Weights of a small masked spectrogram model: soap at rate 0.0027.
Rows from expert 27 of block 3 of the encoder, named by matrix and row number. Rows with one number belong to one neuron. Each number is 500 + 50 x the weight over its row's rms, rounded and kept within 0 to 999. All counts start at 0. Numbers have three digits each. After the name is the row's rms in percent of the matrix's.
# up: expert up (encoder.blocks.3.mlp.up, 32x384x192), inputs 96-191
# down: expert down (encoder.blocks.3.mlp.down, 32x192x384, transposed), outputs 96-191
up.147 109:443485481433554536448585567584500523507388430501461520514546455517498568494434549508509447464541475428410467420577478542609476551574535482492411435573530508472476526497486420485565476528509515496547498473483475567475516490575479491443524519501539485492590481467439570354543404617463479563
up.148 060:571492568474564486569486515451638566496456550592574512572552495517494467540528469468477568496540478545500468530469589518599546475566536543457636573525454551546453424565604414462435548493549458498528521404607516569427468529574502465541509570540526548498399473539485506557453473421437499516
up.149 120:435460467480406510457507594513486413476462465511552418519482489511456523388426518467524538525597503538476542548469480546562444511633513423407586548534524500456450479474369488544529493509516459549522472500459577475522537446591517466486543493543469525509439496637512542528496574526391534554
up.150 065:504569524507449500661388448537476465599574468603591532531493464490522492430396396479506477519500530447434601437422505457562553572478624484477565529431470495565521467390490518499545568532504511442503575452496580576413478529521507545544502494510534464470447486481520496548519472485425442531
up.151 091:457498472555438570492684502464430491479378460471488539540501577493456460523454529465404613477433461458494500453474526495464494458515589510396458461495464629524507605516511596464511496468585468460528509524507556458534461549574464487449424502459549481436466507522499524517419546517512518485
up.152 084:565543486484460479437562467605532450480567589506439510525521554447519503542586460438463460472484497543539522495568513528536471504611442619385558598481505554521477492452478476574493553529480523523552469515530470504448498546466483426442518416505508460503581582495566506501616496498467394436
up.153 118:535531472494474566502445432442444518546520503476434520478538551598499556505601502515439461533505449494483471488437489466515474578500503502431481523486471543542532368545396491455511578528486494529497467500444459514392547641496488589521597448469530491578473567558487539473467402455474490487
up.154 097:430562534484556468436546527464523490522469429525471502535529383472499549504545507503374486592553430521573431528542396412478489598421518505500545501537558537505401519501471548493464543522479547463470457497421483526507402503525517575479559507566500449489415526474465558450464530463458523485
up.155 106:560548519466474591538581554584504468487504488440563498492482407521485629492517417539509497505557458472552464517556499512444426400558519462566540503538451494504501567508515459383583497577515471550421459592459494604559506601504477475433484485610527554504500507498501474539433495517515543553
up.156 053:423543532449576686500452550480473459499529546515517417526480483482507553449527477453535361546538486568572469541532595496506495509535471475526512523562462555558525515434556477500546506429531517495548497493566609493424486491537446515554490530391560504467494484447524554567406427403490602561
up.157 129:466514524526558533432380483428478520489491495487438403502526569502418478496494561483477556440463499495543493606547570560442572451453401495489478474535530499529448503515467516505466591510557444557478471413513450502477462491571451449362512583396521518471553489463562593517504508549526514465
up.158 090:528485458547492589480403539508572343457466521499567488447517500492513481517412432477532498586603531554427655466534493577589420529481535493471499531458481467554492481562508488500449510494554484552528514523482436521362465497519463517503466523457510482448458448580525509531535562449497429493
up.159 116:518441541462611518423481473529523515513430494458441473550531595504387499501487641539502485478510491518494569511472464494540476448435558486583576462514442506440538537508431559453524509516491438577478598370452478518468440509472476564463517518487462514523552576528582491495481497409534532523
up.160 090:467497571524493578532468600431496506472471506516455453449544558529490430504615566433450518538550446461482396543544493428466448524445539524460512538405512567526448388474473397568521494530514505528587497451507532637462513393433407456458512439446517476511418471499461468466369537533485545518
up.161 073:500446529490490530425492476535500490522477562517471433488488433522582596559465514553512548562460524511462555503490425549470428472499487477550479593557560430521513532535587518436512539462421468471411595504442505413516527531448490449577509559434489536528477467498446552465493616530558518549
down.147 113:471459510501503516559375534514533549481525488486510546518492545599488517430494514472517451486436590431484622627495529469543516550534459525529519518550609459569503518461477528554470510477457443523474411550558478430489404488588545508462407501610508487590467497504527526494410553500517541507
down.148 058:532557511520416537531451429479514491493511453503533535434454400460419496454573553542411484449475396560544464477642554542560411463561486506482532403502451481469460549509416535565512481565543538577394500487608481488469513532427604555568482473426507507443475534568410538501491510499514418487
down.149 119:531490482555453555585544531525528498437544536437523448498439546475394435426521486529486534490558443530534431395566513561501452462453572568524460464473477440448509453533474498547548522561492555440473473641491502488417482511489527455428584496416454496530395449525466523462553514466505505477
down.150 069:542468526460550544524454506495421463521495582492458428594540520539528437545461440502503492433487456432543482535487437507435520478607536524542579439486482515518469548521482472521540542575519478522374431560509463514562513510524561473491496426433549551462464632524523497524564490542487559523
down.151 088:496455500496558543560460486541466596505543513501493490449514516501449468421544529551519509455488501546520432567539566585485479523480432582628492502553548516513498523639442459498420521496446481556504434540405481595500587512516592573466601414490543444425494488495501504536413470491567468522
down.152 082:523485488447517528491443495554457503523497486559514476487411401598413473520441478529472456525536446409472504523512485466513516493491444573576370493505478476403469434440549505414511477492504549472477434518455517499499446409492615510500562473517477427462472358423520453499449472519573454536
down.153 112:532579462526542453526474515426488482452508460583445515461501543443513537547572515466478445525574499464452429520502534498410561619579470456430554533530559544515525536503491482521441553595541426403458485493391467509595405414494588524521461524477515496432509511492545503497485423504436512487
down.154 093:489539499442519509510491563466520447414527474475460479539582461484442533530524421523466560466441500524490471500475493541519528507480512529450457563521561482461515559521467501502481432350401371447426527438452521478561493581488607469559526467556512556455603511542544488461404465484469528522
down.155 109:405437429609405449553533493478557513563495546487542454453463523439452535532530550517497589552543482535463566457466483559492487576442454470490525584495546487552555483476487570554559521533479553592511513413490434494525562508509532543470522497501509579486473492545492512450460430612485464474
down.156 057:508493575448480534517542502523515507579538496559551440492567433479486540380429485524476514489557498523427547466514500538497370496600548459489497436520473470475506498482433498435595455482544539439501518580561497544617563484459523523395490428506463500408523529433517577439510571579527471559
down.157 117:508548485572400503524590410460559457549477526528546569512479482561569395396543435543430433520530498512474542640540495452601524469518463481534530479449457539483550463385509530496477500629492520454517517492486546491530521524418472548511495473622501449484481491628524506517454519398554456442
down.158 103:509513435467468484531491431470512572444471456517487473451461449479522489485469514505523476462488558498519403533501467574523557424546490438474498532494548454544452493548452531546501439554568460516514474552486511450592472579491520498505409519532493533517498490495558593490435467595521538499
down.159 112:386545541564459474511545516439445422484552575453499586532555572501530555440491397470366434522587482536506434497489494459489465487570482507534463435533539480490473524434511589434442488574532405480544517515493614439529442505518570502435372397467507491446472511396554436442576595485514504446
down.160 096:502541533532419499438549602554513484473447470600513578398485423548461468554507518620485553527504473558445521459523527505511485513510508582493505468539532550464513395519459506481486538529375517463470571496535572424527534492380538549493595529585480429532475570624537529548476511498457531455
down.161 069:489497513479514589533416556488448515580513605510440497472482477484503526496466431475584465504457464498537483439525513487537444446400498450485526540586431532529566444461557430510562510452520443603471494499534485533481602549482465477486539520412502470492432568474496485486534465607522469556